{"norm": "batchnorm", "init": "torch_default", "l1_shrink": 0.01, "lr_schedule": "cosine", "final_lr_fraction": 0.01}
Rows from block 6, named by matrix and row number. Rows with one number belong to one channel. Each number is 128 + 32 x the weight over its row's rms, rounded and kept within 0 to 255. All counts start at 0. Numbers have three digits each. After the name is the row's rms in percent of the matrix's.
# convs0: first 3x3 conv (model.mid.0.convs.0.weight, 256x256x3x3), inputs 190-199, a 3x3 kernel for each
# convs1: second 3x3 conv (model.mid.0.convs.1.weight, 256x256x3x3, transposed), outputs 190-199, a 3x3 kernel for each
convs0.28 036:128128128127128128127129127129129129131131128147127129128129128128128128127128128196060129127128114111128128128128128127128128128128128128128128128128128129128128128128128128128128128128128128130128128128128128128128127127096151100122134137128128127128128128128128128128
convs1.28 010:129128128130129129129128127085115137114143109117126131127129129129129128128129127128130130131128175128127188128129129129128127129129128128128126127128129128128127128118128128126132127130142129130129129128127129129128129131088129127141127130126128127128128128129128127129
convs0.29 094:128128128128128128128128128128128128128128128128128128128128128128128128128128128128128128129128128128128128128128128128128128128128128128128128128128128128128128128128128128128128128128128128128128128128128128128128128128128128128128128128128128128128128128128128128128
convs1.29 008:128130128127128128129127129104133162127134122129127125129127129129127127129126129128129127131137149127129121127126128129127126128128129129128129127128129128129127126129127129131133128128127129128128127128127128127127129127126129128130127130130129127127127126128127127126
convs0.30 067:128128128128128128128128128128128128128128130127128128128128128128128128128128128128128129133137128128128128128128128128128128128128128128128128128128128128128128128128128128128128128129128128075128128129128128128128128128128128129128128128128128128128128128128128128128
convs1.30 023:128128128127129128128128128125084127127128127128128127128128127128128128128128128128129128133127132127122135128128128128128128127128129127128129127128127128127128128128129128129124128128128128128128128128129127127127129126128128128129128128128128127128128128127127128127
convs0.31 048:128128128128127128128128128128128128126129129105129130128128128128128128128128128124129126249127122128133129128128128128128128128128128128128128128128128128128128128128128130126128128127128128128128128127128128128128128129127126127128129132128128128128128128128128128128
convs1.31 007:129126130127125128130129127128133121127125129126123128126127127130129129130129126129131126125136059125127128130127129130126127129128127129126128127129130127130127126129128129125139129127131129130128129128126130128128136132128127126127128129128130129127129129129128126128
convs0.33 051:128129128128128128128128128128128127133135132121131059128128128128128128128128128087176158212057120128129128128128128128128128128128128128128128128128128128128128128129128130128128128129128128127128129129129128128128128128128126140147125105115128128128128128128128128128
convs1.33 033:128128128129128128129129128152157102103136128174133150128128128128128128128128128128128128129108108129078160128128129128128128128128128128128128128128128128128128128135093127139122129129136128127128128128126127128128139128127127128129127128129128128128128128128128127128
convs0.35 196:128128128128128128128128128126125128118127130128128128128128128128128128128128128134127129128128128128128128128128128128128128128128128128128128128128128128128128129128128128128128128128128128128128128128128128128128132125128127126128128128128128128128128128128128128128
convs1.35 066:128128128128129129128128128128127127128139083129133123128128128128128128128128128128128128128128128128128122128128128128128128128128128128128128128128128128128128128128128128131129128128125128128128128128128128128128128128128128128127128128127128128128128128128128128128
convs0.39 044:128128128128128128128128127129121130117117093127128126128128128128128128128128128120244153126115121128128128128128128128128128128127128128128128128128128128128128128126128128127128128129128128129128127128128128128128128127111129112124129126130127128128128127128128128128
convs1.39 009:127129128128127127129128127135135127057176128175126127128130129127126127129128127127129131121134126123167115128130126129129128126128128130128128127128127128130129125128130128209130130169124129128130128128129129126129121127128128142130128129128130130129130130128127130129
convs0.41 023:128128128128128129129128128128128128129128129127129128129129128127127127128128128130128129127127127129129127128127128129128127128128128127128129128128129129129129127128128127129128129127127128128129127128127128128129128128127129127128127128129128128127129128128129128128
convs1.41 007:128129128127127127129127128125127121130132125130126125130130130128129126127127127125126125126127121127127125126127126126130129126127127127127130128127129130128126128128126126128124127130130126127129130128130128126130129128129128126127126126128129128126127130127126128129
convs0.42 200:128128128128128128128128128126127128130127128128128128128128128128128128128128128130130128129128128128128128128128128128128128128128128128128128128128128128128128129128128128128128128128128128128128128128128128128128121126128140126128128128128128128128128128128128128128
convs1.42 112:128128128128128128128129128128129125131109141130115097128128128128128128128128128128128128128126125128129125128128128128128128128128128128128128128122128128128128128128128128128128128128127128128128128128128128128128128128128129130132128082128128128128128128128128128128
convs0.43 352:128128128128128128128128128128128128130128128130127128128128128128128128128128128122128128162115126127129129128128128128128128128128128128128128128128128128128128127128128129128128128128128128128128129128128128127128128128128128128128128128128128128128128128128128128128
convs1.43 540:128128128128128128128128128122131131112122126128128128128128128128128128128128128128127127128131154128128128128128128128128128128128128128128128128128128128128128128129126128128142128128128128128128128128128128128128129128128128128128128128128128128128128128128128128128
convs0.44 094:128128128128128128128128128128128128128122128127126128128128128128128128128128128128127126128140129128128128128128128128128128128128128128128128128128128128128128128128128128128128128128128128128128128128128128128128128128128128128129128129128128128128128128128128128128
convs1.44 010:130130129127129126126129128160109174128108104127127127127129129130129129129128128129131133127128121129059255127128128129129127127128128128127127127127130129126126129122085128130127128128132127128127128128127129127128126124151127128130130128129127127126128129128129129129
convs0.46 045:128128128128128128128128128123128127113138131110128123128127128128128128128128128152111124133126123139127128128128128128128128128128128128129128128128128128128128127128128127128128127128128128126128128128128128128128128128128135117086127128129128128128128128128128128128
convs1.46 018:117128128129128129129128127126128128095208117126131129128129129129128127128128127127127127128128130139114132128127129128128129128129127129128128128129128129127128128127127129129132128127121129129129129127127128128127128127125129130129127127128127129128129129128128129128
convs0.48 049:128128128128128128128128128128129128130128148127137128128128128128128128128128128128158126128126128128126128128128128128128128128128128128128128128128128128128128127128128127128128128128128128128128128128128128129128128128128128128128128128128128128128128128128128128128
convs1.48 007:129126126128127126129126130100112124125128130130142122129127129126126130130130127128128126130124125129144134126129127126127129126127127129129127127129129128130127131129134126127132127133125126129125129129130127126129126130129127127125127129126126128127128126126128128130
convs0.49 056:128128128128128128128128128128128128128128128000125128128128128128128128128128128136128128110133119129128128128128128128128128128128128128128128128128128128128128128128128129128128128128128128128128128128128129127128128128128128128128128131127128128128128128128128128128
convs1.49 014:130129128129129127127128129127127127129128120127126125128129129129127129128128128129128128129126131127121108128129128127127129129127129128127127128129127129128128126127130128129129129127128129128129127127128129128128129129127126128129129130127128127128128127127128128127
convs0.51 084:128128128128128128128128128133128128133126126128127127128128128128128128128128128134116110134125128128128128128128128128128128128128128128128128128128128128128128128129128128129128131128128128128128128128128128128128128126128128126129128124092128128128128128128128128128
convs1.51 046:128128128129128128133126128129122140068130128104121113128128128128128128128128128131128129131152087122199058128128128128128128128128128128128128128128128128128128128121114127146103128131138128128128128128128128128129118129131127130127128129128128128128128128128128128128
convs0.53 130:128128128128128128128128128128130128129127117128128128128128128128128128128128128127083127128140129128127128128128128128128128128128128128128128128128128128128128128132128128130128128128128128126128128128128128128128128130156128129107128129128128128128128128128128128128
convs1.53 054:128128128128129128129128128128128129069127128124128128128128128128128128128128128128128127128130128120133125128128128128128128128128128128128128128128128128128128128128128134117129121137131128128128128128128128127128128128128122127128127128128128128128128128128128128128
convs0.54 028:128128128128128128127127128128128128133128000126133137127128128128128128127128128129252131099106127126122128129127128127128128129127128129128127127128128128127128128129128128128128127128127128127127128129129128128128130131128124177130126124128127129129127127128128128128
convs1.54 007:127129130127129126126127128138120131125040123128125129129129130130129129128126127128130127127143161126126255126126127130126129126128129127130128126128130127127129127204129123148102126140130127128130127127126130128128157132130125131128130126127127128127129127127130128130
convs0.55 030:128128129129128127128127128128128128129129128127127128129128129127128128127128127126128128128127127128128128129128128128129128128129128127128128128128128128127128127128128129128128128128128129128127129127127129127128129128128128128128128129129127128128128128128128127128
convs1.55 010:127126127129128129127126130128129126129118127128128128127129128129128128128129127126127130130122209129124149128129130129128129129127128128128128127129128127127128127127126128127127129126130128128129128127129128129129129136128129129127127129127127127129127128128128128127
convs0.56 046:128129128129128128128128128131130129127131143120070127128128128128128128128128128111094126149127122185135128128128128128128128128128128128128128128128128128127128128130128131127127132128128128128128129128128129128128130126128112135128079117129128128128128128128127128128
convs1.56 019:127129127128140128128129129128153103135002068128120127128129127128128128129129129129129126129128133110101255128127127128129129128129129129129129128129129128129128128127129127128086127126131128129127128128129128127129130140129129125127127128129128128129128128128129129127
convs0.57 057:128128128128128128128128128129128128128127128128129128128128128128128128128128128126129128127128128128128127128128128128128128128128128128128128128128128128128128128128128128128128128128128128128128128128128128128128128128128128130129129128127128128128128128128128128128
convs1.57 008:127127130128128129128126130127135119133152120129130091127127129129128127128129128130128131128128132130123133128126127128129127130129130129129130127129127130127128130127127128126118130128127127128128127128130128126127126130131118128128129129128128126127129127129129127128
convs0.58 039:128128128128128128128128128129128126127126083127132136128128128128129128127127128008095088101125097124136129128128129127128128128127128127128129129128128128128128129129128127128128127129127128127128126129127128129128128084124129042119127126085128128128128128128128128128
convs1.58 020:129128129127127128128128127150104119143104131141152129128128129128128127128128128128128128132061151126255051128128128128127127129128129128128129128128128128128129127128129129124065128122127129129127128129129127127129070128128131133131129128128127129128129128128128128127
convs0.60 067:128128128128128128128128128129140133130156133128120126128128128128128128128128128110057143120132128128128128128128128128128128128128128128128128128128128128128128125128128128127128128128128138128106127128128128128128123125143127109116128127128128128128128128128128128128
convs1.60 026:128128128127127129128128128129114128205130114093125131128127128128128127128128128128129129131132112125098145128129128127128128128128128128128128127127128128128128126131127124130018135180128128128127128128129127128128128128127110131128127125127128128128128128128128128128
convs0.61 068:128127128128128128128128128129129128128051148128111142128128128128128128128128128126164116126105125132106128128128128128128128128128128128128128128128128128128128129128128128128128128128128128128128128128127128128128128128128128132120129129132128128128128128128128128128
convs1.61 016:128128128128127128128129127000126126152109129129122129128127128127128128127128129130129129133127117219107069128129129127128129129128128127128129127127128128129128128127132127147132128112130127127128128128129128128127142121121129130132126127129127127128127127128127128128
convs0.62 074:128128128128128128128128128128125123132129127131128127128128128128128128128128128128247133135122130127128127128128128128128128128128128128128128128128128128128128127128128128128128128128128127128128128127128129128128128132122124128212128128126128128128128128128128128128
convs1.62 029:128128128128128128121128127126125128201150124129128129128128127128129128128129128128129128129127129142114108128127129128128128128128128129128128128128128128128128128129127126133129127000123128128128128128127128128129128128128087127128128131128128128128128128128128128128
convs0.64 163:128128128128128128128128128128128128128128130128128128128128128128128128128128128128128128128128128128128128128128128128128128128128128128128128128128128128128128128128128128128128128128128128128128128128128128128128128128128128128128128128128128128128128128128128128128
convs1.64 028:128128128127127127127128128121129128172141129135114128129128128128128128128128128128128128127128129135128135129129128128128128127128128129128128128128128128129128129127128128131112124115136128128129128129128128128127128127128127128128128128128129128128127128128128128128
convs0.65 090:128128128128128128128128128128127128130128128128128128128128128128128128128128128144130126128128128128128128128128128128128128128128128128128128128128128128128128128128128128128128129128128128128128128128128128128128128127128129127128131128128128128128128128128128128128
convs1.65 028:128128128128128128129129128128132124128127129128119125128127128128128128128128128129129128128128128127133129128128128128127128128129129128128128128128128128128128128127128128129128128128127128128129128128128128127127129128128128130128128129128128128129128129128128128128
convs0.66 035:127128128129128128128128128127127127110130129126162131128128128129128128128128128119147157074156128166121127128128128128128129128129128128128128129128127128128129128129128127139128130130128129128128129127127128130127127126128114139125111094128128128128128128128128127128
convs1.66 013:129128129128127137129129128124133145141091126128127129128128128129129127128128129128133130130098096130061123129127127128129128128128129129129128127128129128129129128122142127130099128128127128127128127127127129128127129132148128121125128128128127128127127128127127128128
convs0.68 098:128128128128128128128128128128126128132134128111129128128128128128128128128128128125125128133124128128128128128128128128128128128128128128128128128128128128128128128128128124128128128128128128127128128128128127128128128128128125139127133125125128128128128128128128128128
convs1.68 077:128128128128126126128128128128132105128117116128130134128128128128128128128128128128129128128125213128129129128128128128128128128128128128128128128128128128128128128128131128128121128128128128128128128128128128128128128128128128128129128128128128128128128128128128128128
convs0.70 151:128128128128128128128128128128128128178134128128128128128128128128128128128128128130128127125128128128128128128128128128128128128128128128128128128128128128128128127127128127127128127128128128128128128128128128128128126126128136128128129130128128128128128128128128128128
convs1.70 092:128128128128129128128128127128126128128131088128130106128128128128128128128128128128128128128128128128125140128128128128128128128128128128128128128128128128128128128129128128128128128129127128128128128128128128128128128127127129130126128125128128128128128128128128128128
convs0.71 098:128128128128128128128128128128129128125129128128127128128128128128128128128128128136131128128129128128128128128128128128128128128128128128128128128128128128128128128128128128128128128128128129128128128128128128128128126129128131126124129127128128128128128128128128128128
convs1.71 069:128128128128128128128128128128126128128085147130070088128128128128128128128128128128128128128128125128129128128128128128128128128128128128128128128125128128128128128128128128128129128128130128128128128128128128128128128128128131134130128128150128128128128128128128128128
convs0.72 399:128128128128128128128128128128128128128127128129128128128128128128128128128128128129128128115127128128128128128128128128128128128128128128128128128128128128128128128128128128128128128128128128128128128128128128128128128128128128128128128128128128128128128128128128128128
convs1.72 489:128128128128127128128122128128129128128128126128132130128128128128128128128128128128128128128128138128128120128128128128128128128128128128123128128128128128128128128128129128128128128128128128128128128128128128128128128128130128128128128128128128128128128128128128128128
convs0.74 589:128128128128128128128128128128128128129129128128255249128128128128128128128128128131127128130128129129128128128128128128128128128128128128128128128128128128128128128128128128128128128128128128128128128128128128128128128128128129129128128127127128128128128128128128128128
convs1.74 814:128128128127128128090071128255255199124114115131131134128128128128128128128128128128129129128127119126122157128128128128128128128128128072128128128128128128128128128128129129132127129130132128128128131123128128128128155122128120128128128128128128128128128128128128128113
convs0.75 053:128128128128128128128128128128128129124128128131131129128128128128128128128128128129105130102214135167100127128128128128128128128128128128128128128128128128128128128128128127133128127129128128128128128128127128129129128128128126127137129124127128128128128128128128128128
convs1.75 030:128128128128128128127127128130129127130128126128127128128128128127128128128128128128129128130154116128122129128127128128128128129128128128128128129128128129128128127132148128128131128127128128128128128128128128128128129129128128129128128128128128128127128128128128128128
convs0.76 085:128128128128128128128128128125128128129128128136128128128128128128128128128128128133126128134128129128128128128128128128128128128128128128128128128128128128128128128128128128128128128128128128128128128128128128128128128128128132126128130128128128128128128128128128128128
convs1.76 014:128129127127128128128127128126127118132118158125125127129129128129127128128127128128130128128126123129127154129128128128127129127128129128127129127127128129128127126127129128129126128129128127128129128128128128128128127129127129132127129126130128129127128128128127127129
convs0.78 048:128128128128128128128128128131128129129156149123129132128128128128128128128128128137128132025144149128127128128128128128128128128128128128128128128128128128128128128128128127128128127128128128128128127128128128128128128135128118128128128128131128128128128128128128128128
convs1.78 014:128128128128128127129127128124145128050203132129162132128128128128129127127129128128127127128139157126169148128129128128129129129127129128128129127127128128127128127127130128137106127130133128128127128127127127129128131116131128125129129129128128128129127127127128127128
convs0.79 035:128128128128128128129128128129129129128128194128129000129128128128128129127129128127128130128125128128127127128127128127128128128128128128128128128128128128128128129128127128128128128128128128127128128127127128128128128128128129128128128126128128128128129128127128127128
convs1.79 007:128128126129127130129129130132125130130127127131127125127126129127128128128129129125128127131255130120135150130128128128129128129127130126126130126126129128129128127255126130125129127140124130127128129130126130128127126128128131129128131130127126126129126126129126128127
convs0.81 123:128128128128128128128128128129133129129125081128129122128128128128128128128128128128125140132229123128123131128128128128128128128128128128128128128128128128128128128131128128125128128126128128128128128128128128126128128128129128128136128128112128128128128128128128128128
convs1.81 139:128128128126128128128128128146122129109125128135149128128128128128128128128128128128128128132229249070177174128128128128128128128128128128128128128128128128128128129217123139135127128123128128128128128128128128128128128128128128128128128128128128128128128128128128128128
convs0.82 222:128128128128128128128128128128129128128130098128133138128128128128128128128128128122110128129215115129127128128128128128128128128128128128128128128128128128128128128128128128128128128125128128128128128128128128128128128128128128132128128128087128128128128128128128128128
convs1.82 472:128128128128128128128128128122132128119113128139143127128128128128128128128128128128129128130121141088255156128128128128128128128128128128128128128128128128128128130140127131129128128127128128128128118128128128128128130128128128128128128128128128128128128128128128128128
convs0.83 049:128128128128128128128128128127128128128128128128128128128128128128128128128128128129140129106131130128128129128128128128128128128128128128128128128128128128128128129127128128128128128128128128128128127128128127129128128128128128128128128128128128128128128128128128128128
convs1.83 005:126130131125128124125132128185159126096130123126128125130128126128126127131128129125130129171136152119134122126129126130125131127125125126125125126127125128125125126133120128168131125127130129126130126125129129130129143123125127129131128127128129126129126125128125128128
convs0.84 079:128128128128128128128128128127129127127134128119127127128128128128128128128128128190140117131133164129155127128128128128128128128128128128128128128128128128128128128128128128128128128128128128128128129128128129129128127125128150120167122118133128128128128128128128128128
convs1.84 045:128128128128129128128128128109163129141135128127128128128128128128128128128128128128128128126218168126132000128128128128128128128128128128128128128128128128128128127117134128141152128128127128128127128127128128128128128127128111129128129128128128128128128128128128128128
convs0.85 030:128128128128128128127129129128129128127128154127130160128128127129127128128128127129139139129129122128102127128128128128129128128128128128127128128128129128128128128128128128129128128128128127128128128128128128128128128128133128129124129128125128128129128128129128128129
convs1.85 010:128129127128127128125129129125120120127138124125122126128127130129129127129128128128129128130157128127132143129129128129127129129129127128127130128128128127128127129131133127125129130127129126128127129129129128129129123130130135130127128130129127129129128128128129128127
convs0.86 224:128128128128128128128128128128128128128128128132131128128128128128128128128128128134125128130132128128128128128128128128128128128128128128128128128128128128128128128128128128128128128128128128128128128128128128128128128128128121128128138125128128128128128128128128128128
convs1.86 178:128128128128128128128129127129125093128125117128124126128128128128128128128128128128128128128128127128132062128128128128128128128128128128230128128128128128128128128128134128128130128128127128128128128128128128128128131125127128123129128127128128128128128128128128128128
convs0.87 051:128128128128128128128128128127127128148130128156130033128128128128128128128128128090200127125129128128127128128128128128128128128128128128129128128128128128128128128128128129128128129128128128128128128128128128128128127129128165129124124127128128128128128128128128128128
convs1.87 026:128128128128129129128117124138255249104121062129136210129128128127128128128129128128130131129132144110142255128127128128129128129129127128127128128128128129128128125122126128169126128129116128128128129128128128128128128038070129123128128127128128128128128128128128128128
convs0.91 248:128128128128128128128128128128128118128131130128128129128128128128128128128128128128008139128128131128128128128128128128128128128128128128128128128128128128128128128129128128129128128128128128128127128128128128128128128129129128128128128128127128128128128128128128128128
convs1.91 408:128128128128128128128128128128128128119126128127128128128128128128128128128128128128128128128127128126126128128128128128128128128128128128128128128128128128128128128128128128166129127138128128128128128128128128128128128128128128128128128128128128128128128128128128128128
convs0.92 045:128128128128128128128128128128086131128132126129128124128128128128128128128128128128173127142142147129125128128128128128128128128128128128128128128128128128128128128128128128128128127128128128137128128128128128128128128131125128114118128130131128128128128128128128128128
convs1.92 006:131126130129127129130126130114128131010053129171255132130126127126130127127128130129131131125096133127139119130129128130128131127126126128130130129126125129130126128134128132101136179136128126127127130127130127127127131128129123132128127124126130127127130127127126130127
convs0.94 068:128128128128128128128128128128128128128133127127127128128128128128128128128128128127123129144126118178143129128128128128128128128128128128128128128128128128128128128128128126128128127128128128128128128128128128128128128128128128127126134126128128128128128128128128128128
convs1.94 033:128128128128128127127128128124109130123125129128128128128128128128128128128128128128129130128116139127128123128128128128128128128128128128128128128128128128128128128127146128128129128128128128128128128129128128128128128132127128128127128128127128128128128128128128128128
convs0.95 131:128128128128128128128128128128128128127127128128128128128128128128128128128128128128128128128128128128128128128128128128128128128128128128128128128128128128128128128128128128128128128128128128128128128128128128128128128128128128128128128128128128128128128128128128128128
convs1.95 005:126126129129128126129128126118178122123110170130086134131128130128129127129127127128127129126132123122164255125130128126125129127128131125128126125128128128126130130126127129124129128123124129127130130127128130130124129130128126132133127130127130130127129126126127127126
convs0.96 039:129128127129128127128128128128118128127136149129127122128128128128128128128128128116058132131127125130156129127128128128128128128127128128128128128128128128127128128128128128128128128127128128128128128128128129127128128128132116126137128118130128128128128128128128128128
convs1.96 009:130129127126130128129128128228132123104168130123127128127126128129127128129128129127137129076180156086255110128126127130127129130127130126129129126128130129130128129126130129128129127128129129128130129128129129129129125129127130129129129130128127127127126129129127127130
convs0.98 047:128127128128128128128128128131128127125112129151118117128128128128128128128128128128113128174123127140128127128128128128128128128128128128128128127128128128128128125128128126129128128128128127128128128127128128128128132137128124175128130131132128128128128128128128128128
convs1.98 035:128127129129128128128128128151148155111125128125200126128128128128128128128128128129129128129132122128123129128128128128128128128128128128128128128128128128128128128137128128122125128127124128128128127128127128118128127101130126127128127129128128128128128128128128128128
convs0.99 058:128128128128128128128128128127116104129056117128125135128128128128128128128128128155127163120089117125128128128128128128128128128128128128128128128128128128128128128128128130126128128128128128128127122129128128128128127141130129006163129135135128128128128128128128128128
convs1.99 018:129127128134128129133128129154191134100127127125116133128128128127128128129129129128129127130154151125103187129127127129127128128128127127127128127128128129128128142127139129114028130127240129129128129128128127129127098132129112127129129132129128127128129128128128128129
convs0.100 065:128128128128128128128128128128128128128128128128128128128128128128128128128128128128128128127128128128128128128128128128128128128128128128128128128128128128128128128128128128128128128128128128128128128128128128128128128128128128128128128128127128128128128128128128128128
convs1.100 011:128127126129127126127127127126126145126129126129127128127127128129128128129128128127128129129121245128131126129128127127129128129128128127129130128129127127127128128125124127128128129128128128126128128129128127127129129129127129126128127128129128129127128127128129129127
convs0.101 042:127128128128128128128128129128124128128129133129118171128128128128127128128128128116088118141117131128142128127128129128128128128128128128127128128128129128129128127128128129128128128130128128128131128128128128129129127130123130131228129133080128128128128128128128128128
convs1.101 016:128127128124127129125127128126089110117147130131235127128127127129128128128128127129127128120152140000255028129128128128128128127129128128128128128128128127127128133000128125038130127185124127128129128127128129127127128131128128130128127127130128128129129128128127129128
convs0.102 094:128128128128128128128128128128128127127128125128128128128128128128128128128128128130129131128129128128128128128128128128128128128128128128128128128128128128128128128128128128128128128128128128128128128128128128128128128128128128128128128128128128128128128128128128128128
convs1.102 006:126127126126129127130129131131249125114120129149117124128130131129126125129128127127133132127134131134118113129128128130125127127128128128128127128130125129129128130124126127086131128126141127130129126130131127128130129127125130140128128128131129127131126130131130129129
convs0.105 128:128128128128128128128128128129128095129084138128127129128128128128128128128128128134134133135129129128127128128128128128128128128128128128128128128128128128128128128128128126128128128128128128128128128128128128128128128128122125122131128128129128128128128128128128128128
convs1.105 019:128128128129128127128128129109128128255167119161164155128129128128129129129127129127128128130129128131135099127128128128127127127127127128127128128128128127128128129126129127127125127000026129128127128129127129128128127128129131164128127128128129128128128127129128128128
convs0.106 066:128128128128128128128128128129128128130132128131129139128128128128128128128128128144175127138128128134130128128128128128128128128128128128128128128128128128128128127127128127128128127128128128129128128129128128128128128132138128119126127113110128128128128128128128128128
convs1.106 014:128128128128128128126130129255255129116124133124140126127129128127128128128128127129128128127096125120133017129127127129127127128127128129128127128127128127128127128159191127162185129139136128127129129127128127126127150165127129139129127123128127128129129128127127129128
convs0.108 105:128128128128128128128128128128128128128128128128128128128128128128128128128128128128129128128128128128128128128128128128128128128128128128128128128128128128128128128128128128128128128128128128128128128128128128128128128128128128128128128128128128128128128128128128128128
convs1.108 016:128127127128129128127128129128127130115117050114125143127129128128128128128127127129127128128128128127128126127128128128129128127128128127129129127128128129128127128128128127127138127127129127128128127129129128127127129127132131134121127127128127127128128129128127129127
convs0.109 056:128128129128128128128128128080129132133129127132127130128128128128128128128128128151115123126127128126128128128128128128128128128128128128128128128128128128128128128130128129128128128128128128129127128128128128128128125130133110120127141128128128128128128128128128128128
convs1.109 025:129129128128127129127128127143069064146252124123148129128128128128128128128128128129130129131129135128124143128127128129128128129129128128128127128129127128128128128128132127128128128127129128128128127128128128128128128129128129023127128127128127128128128128128128128128
convs0.110 040:128127128128128128128128128119128129094126119081128160128128128128128128128128128181091127125159129130125127128128128128127128128128128129128128128128128129128128128128128128127129128128128127128127128129128128128129119139128128129130128120107128128129129128128128128128
convs1.110 010:127123128128127130129126127128116127101000052125134128127128129127129129129128127127129128127123129137183000127128129127127127129128128129126128127129130128128128129091128127129132127128130126130128127128126127128128130132129128129128129129127129127128127130130130128127
convs0.111 031:128128129128128128128128127132129128127125140131136128128129128128129129129127128130031131129174128128128128128128128128128128127127129128127129128127128128128128129128128127128128128128128128127128127129127127129128129122079132116124128131128128128128128127129128128127
convs1.111 008:129129129128128126127124127083116123000128130130129127130127128128129126128129130128127130129123129102116125126128127127128128128128127127128129128128129127126126126129125129074132125126126127126129126127129129129129126131128103126128128133130129128128130127127127127130
convs0.112 023:129129129129128127127128128128129128128129127128128129127127129128127128127128128128128127130129129128129128128128128127129127128127128128128128127128128128128129127127128128128128128128128128129128127128128127128128128128127128128129127128128127128128128128128128128127
convs1.112 009:127129126128126129128129129126130082127122128131129129129128128130130128128126128127127126126128127128124165130127127129127128128129130129127127128128126128127128129129128129128126128128130127127128127128129129126129128126126126129128129128128128127128130128129129129129
convs0.115 048:128128128128128128128128128126121122127130129129127128128128128128128128128128128025184151140127128153167129128128128128128128128128128128128128128128128128128129128127128126128128127128128128127129128128128128128127128128124128127131142121075128128128129128128128128128
convs1.115 014:130127127130129127128128128000193097118111073131135127127128128127127128128129129128129126129134000108000062127129128129129129128127128129127127129129128128128127128144167127127255129127128128127129127127128127128129128127127125130127126130127128128128129128128127129129
convs0.116 030:128128129128129128128128128128118123131134127137127128127129128128128128129128128051118135166125126103121127127129128128127128127129127128129128127127127127128129128126129126128129124129127128127128130128128128128128114120126120135133132108113128128127129129127128128128
convs1.116 011:128129127128127127127127130120128111071108048126146124129129129128129128128129128128129126130123091124139181128129128128129128128129127127127127126128128129129129125128130128143148127148141129129128128128130127129126128125127162127126128127130129129129129127128129129128
convs0.117 057:128128128128128128128128128032128128121127128132132130128128128128128128128128128121129135116128128125131128128128128128128128128128128128128128128128128128128128127128128128132128128128128129128128128128128128128128129132129128127127122133128128128128128128128128128128
convs1.117 012:127127128128127128127127126123142129129168129129123138129127127127129127128129129128129127128126130124171184129128127127128127129128128128128129127129127129127128128128129128127120129129122127128127127129127129127129128111130116130127128129127129129127127128127127128127
convs0.118 068:128128128128128128128128128128128130128131128127128128128128128128128128128128128127134128128125128128128129128128128128128128128128128128128128128128128128128128128128128128128128128128128128128128128128128128128128128128106128128129128126128128128128128128128128128128
convs1.118 019:128128128128128127128128128131128129116125127127132129128128129127127128129128128128129128129129128106255125128128127127127128128128128129128128128129128128127128128128128129109129128130129128128129127129129128128129129130128128129128129128128128128128129128127128127128
convs0.119 102:128128128128128128128128128128128128128128128126097128128128128128128128128128128126129127133119128134128128128128128128128128128128128128128128128128128128128128129128128129128128128128128128128128128128128128128128128128128123125128067120130128128128128128128128128128
convs1.119 059:128129128128125123128128128125086090128088133128134131128128128128128128128128128128128131128116184128128136128128128128128128128128128128128128128128128128128128128128135128129131128128128128128128128128128128128128128133134128128130128128128128128128128128128128128128
convs0.120 041:128128128128128128128128128129128128131087129160168153127128128128128128128128128126070117093159118151130137128128128128128128128128128128128128128128128128128128129127128127124128125128128128128128128127128128128128127124128128129101128141122128128128128129128128128128
convs1.120 013:128128127123120127128129129108125106114100121130023150127127127127127127128127128132130133122182039189000103127128129127128128127128127129129127127128126128128128133130122127117057126127143128127128127128128129129128124130127134140127127126127128128127127127127128127129
convs0.121 034:127129128129128127128128128128118128134143127140122145128128128128128127128128128128159136047255134069129136127128128128128129128128128127128128128129128128128129129128128124127128127128128128128128127128129127129128128123132127130118127166063127128128129127128129128128
convs1.121 009:128128128131126129127127129103255126126120140127128130129129127128130128130128128127129127039186255099184136129130127127127128128129127127127129129128128127127129129122107128186130126131128127127129127129127129128129128132127126129129128127128127129130128128127129128130
convs0.123 042:128128127129127128129128128122125130125129125130142137128128129128128129128128128255128106109127131119120128128128128128128128128128128128128128128128128128128128128129128127127129129128128127129128126128128129128128132121131198123130097129130128128128128128128128127129
convs1.123 016:127094126128128127127166129162173163131000042130127135129128128127127128128127127128128129129126139129132090127127128127128128128128128127128127128127129127128128128128122129128145129118130128127127127127128127128129128144139127126123126132128128128128127129129128128128
convs0.124 109:128128128128128128128128128128128128128128128127128128128128128128128128128128128128128128128128128128128128128128128128128128128128128128128128128128128128128128128128128128128128128128128128128128128128128128128128128128128128128128128128128128128128128128128128128128
convs1.124 015:128127129128127129128128127128237141128128126128127127127128128128128127128127128128127130131097145126127131127127129128129128128127127128129129127128128128129128127130120129127133128129127129128128128129129127128127128128127128133128129128127128127128128127127129127128
convs0.125 048:129128128129128128128128128118130130235102132127130130128128128128128128128128128122092129110135129125127128128128128128128128128128128128128128128128128129127128128127128129127128129128128127128128128128128129128128133132129131117125133131127128128128128128128128128128
convs1.125 020:128133133127127129128123126120128128129196113128114131128128127128128128127128128127129126125127146127125191128128128128128127127127128128129128127127127129128128127126126128130165127125131127128127127127129127129128126122110123003098129130129127127128128128128127129129
convs0.126 060:128128128128128128128128128132128126132129129126128127128128128128128128128128128129125116163122125128134128128128128128128128128128128128128128128128128128128128130129128128128128128128128128128127128129127128128128128129129128135140128128109128128128128128128128128128
convs1.126 012:128129127129129129129129130245133117201045124105128126127128128129127129128127128129128129116129106133255151127128127129127129127128128129127128128128128127128127125132127129115127129129142127127127129128129128128127129127129108108127129129127129128127128129129128129128
convs0.127 056:128128128128128128128128128126127128125122093116128122128128128128128128128128128143130125129144133127127129128128128128128128128128128128128128128128128128128128128128128128130128128127128128126128128128128128128128128128126127132128131126121128128128128128128128128128
convs1.127 006:125126126125126129127127126255167154055169133128136126127127131128129129129126130130128130142124122129136127126126128130130126130127127126127126131128128127131129131142129129234255127150127126129126126127130127128128147140132130128126127123128129126126127129127129129126